From a checkpoint of a small image denoising model.
Model: 1.38M parameters, 32-pixel images, arch rcan, norm batchnorm, activation leaky_relu, widths [64].
Training: 7800 steps, batches of 192.
Data: trained on small renderings of single solids in any pose, 395000 training examples, 3.8 epochs.
Rows from block 6, named by matrix and row number. Rows with one number belong to one channel. Each number is 50 + 12 x the weight over its row's rms, rounded and kept within 0 to 99. All counts start at 0.
# convs0: first 3x3 conv (model.blocks.6.convs.0.weight, 64x64x3x3), inputs 24-31, a 3x3 kernel for each
# convs1: second 3x3 conv (model.blocks.6.convs.1.weight, 64x64x3x3, transposed), outputs 24-31, a 3x3 kernel for each
convs0.44:61 59 61 50 51 55 42 41 49 38 42 66 43 48 42 39 41 51 43 37 41 63 71 65 71 70 64 43 46 46 45 42 36 48 56 42 95 90 75 99 99 79 81 79 60 37 35 55 32 37 44 46 41 51 49 52 56 60 47 47 53 53 47 57 58 51 56 58 53 55 52 50
convs1.44:42 36 41 40 39 38 47 43 46 45 47 55 51 43 57 47 45 55 50 60 56 44 71 54 45 58 63 44 47 45 44 46 48 49 55 41 30 24 31 16 08 06 31 18 22 53 48 49 44 33 39 55 50 44 64 45 59 56 30 44 58 48 59 47 62 57 55 65 57 42 72 61
convs0.45:64 62 50 55 56 51 39 35 39 51 58 50 39 27 30 48 41 36 61 94 76 36 70 68 24 20 34 59 74 65 54 45 54 51 49 82 58 52 45 56 62 63 52 56 70 56 44 48 57 65 58 56 68 63 55 53 42 49 62 50 52 40 55 46 43 41 65 55 48 74 67 47
convs1.45:48 47 45 46 62 53 50 53 52 58 57 46 65 67 44 58 49 45 47 69 62 34 13 35 35 17 34 44 46 53 37 43 50 43 34 53 52 66 58 52 49 48 54 54 47 38 38 62 32 44 54 40 29 46 34 42 39 48 57 61 54 42 44 64 67 50 59 63 52 35 32 43
convs0.46:57 49 43 75 59 43 82 46 34 26 36 42 34 47 51 32 50 56 54 49 40 26 38 47 43 27 44 70 57 39 65 52 31 55 26 34 62 56 55 36 58 56 43 64 66 41 45 46 52 40 42 53 54 50 70 57 76 48 64 73 53 45 45 59 49 39 49 47 43 52 57 45
convs1.46:41 51 65 37 44 54 56 43 58 39 44 40 33 46 56 35 34 52 61 44 47 68 57 23 47 54 48 45 63 47 53 64 37 44 48 49 44 55 60 46 61 57 56 68 76 52 42 73 37 57 60 43 39 57 38 36 57 44 33 40 38 41 48 52 52 86 31 27 51 50 45 44
convs0.47:52 58 47 57 55 58 50 49 56 32 59 70 22 71 88 40 72 78 34 20 62 44 43 64 54 40 57 55 43 33 67 36 21 40 54 21 54 55 59 56 64 45 38 63 54 55 47 50 27 41 33 48 44 40 55 42 50 48 40 33 41 36 33 46 43 61 42 61 57 50 54 52
convs1.47:40 53 50 41 55 37 52 59 43 45 32 53 42 19 75 39 51 86 48 62 40 35 79 58 36 72 63 38 56 53 29 62 47 42 60 49 54 57 63 55 54 74 45 51 60 54 43 38 43 37 46 50 49 50 51 49 53 49 46 65 61 44 69 42 59 56 40 46 50 45 42 62
convs0.48:43 49 38 55 53 53 48 58 50 54 41 67 74 44 78 38 49 70 33 17 21 38 46 54 50 60 50 19 68 82 57 75 52 10 02 43 58 56 56 42 47 47 52 51 43 41 50 35 53 41 48 44 50 51 51 50 59 42 53 66 54 63 52 54 51 57 43 39 51 49 48 41
convs1.48:59 67 56 49 63 65 46 47 54 48 48 51 91 61 54 98 75 39 59 72 62 55 53 62 34 46 53 27 42 44 25 50 64 57 46 40 43 42 36 47 53 48 27 43 46 66 56 72 55 61 63 67 77 70 53 51 44 49 54 62 38 51 47 60 66 57 44 48 48 54 53 61
convs0.49:50 40 35 44 37 52 35 51 59 39 52 43 56 51 53 47 48 50 53 53 47 45 48 65 46 72 68 57 59 56 48 35 32 28 42 56 53 57 53 51 56 42 51 44 28 42 53 54 60 51 59 63 58 58 60 44 57 68 68 81 61 63 65 57 63 54 57 54 45 58 50 33
convs1.49:43 59 61 51 62 50 53 41 50 39 37 51 52 53 44 61 39 55 24 33 37 20 55 51 36 62 57 44 67 61 58 49 56 49 32 49 70 61 78 46 48 85 51 52 61 66 53 61 57 32 47 38 25 57 53 34 47 56 22 39 42 36 48 26 65 49 36 47 45 46 50 44
convs0.50:46 68 54 55 67 54 55 60 53 64 49 52 50 39 41 63 53 52 34 50 58 45 62 43 56 51 43 46 51 53 51 40 54 47 41 47 53 53 64 54 53 63 65 74 60 31 29 37 33 35 36 43 34 43 55 61 64 69 74 68 48 68 61 56 65 50 63 68 44 46 47 32
convs1.50:58 41 43 35 31 17 32 30 35 52 47 41 49 52 45 44 53 40 47 62 55 46 58 59 48 53 56 61 54 55 49 57 56 55 53 54 65 65 71 67 56 53 63 64 57 60 59 59 68 55 58 59 67 65 47 24 34 61 13 09 60 49 36 56 36 35 39 07 17 26 21 34
convs0.51:38 41 47 43 59 44 47 52 45 49 55 38 58 57 56 50 43 28 52 49 39 42 34 41 34 26 50 58 51 60 50 77 45 64 67 37 59 67 50 74 86 63 58 73 67 42 52 36 38 30 30 44 27 34 50 51 52 46 47 44 31 33 50 61 50 56 52 49 45 55 52 57
convs1.51:58 72 77 62 59 54 52 47 48 54 56 52 55 44 44 59 53 53 58 70 55 48 62 54 60 57 51 66 48 53 50 44 54 46 43 46 70 54 55 54 49 43 64 52 62 45 53 66 51 21 47 60 55 53 58 61 69 54 43 48 52 43 44 58 59 79 56 45 63 46 45 47
convs0.52:67 64 65 68 64 58 65 66 54 52 41 46 43 61 57 35 38 37 54 50 49 52 30 60 51 48 47 38 47 35 65 62 57 51 56 35 50 50 53 36 51 75 53 40 63 39 52 28 40 44 36 43 52 27 41 32 37 45 56 45 46 36 35 60 60 52 67 70 58 59 65 52
convs1.52:30 28 39 41 52 38 45 29 41 53 55 59 46 40 48 52 40 49 49 45 61 55 54 56 49 39 51 53 36 44 59 40 51 41 49 49 39 48 70 58 59 77 55 61 58 58 64 57 76 89 66 72 72 72 62 68 50 66 63 42 73 61 45 38 49 45 30 25 34 38 38 37
convs0.53:50 58 48 45 59 59 50 42 49 32 44 52 22 34 47 24 48 52 49 53 61 60 69 55 48 54 66 30 32 20 51 46 55 53 43 35 29 45 45 34 52 52 28 39 52 47 46 45 46 62 51 59 45 50 55 50 55 54 37 77 50 46 69 35 39 42 43 49 42 42 34 41
convs1.53:33 54 53 27 56 57 50 44 44 41 46 47 42 31 54 31 30 48 65 58 55 44 53 49 38 58 61 41 37 49 44 49 48 61 63 50 64 61 57 58 67 68 44 54 56 75 58 40 64 85 61 66 70 60 51 47 53 55 43 71 68 63 64 56 65 64 35 58 46 39 31 38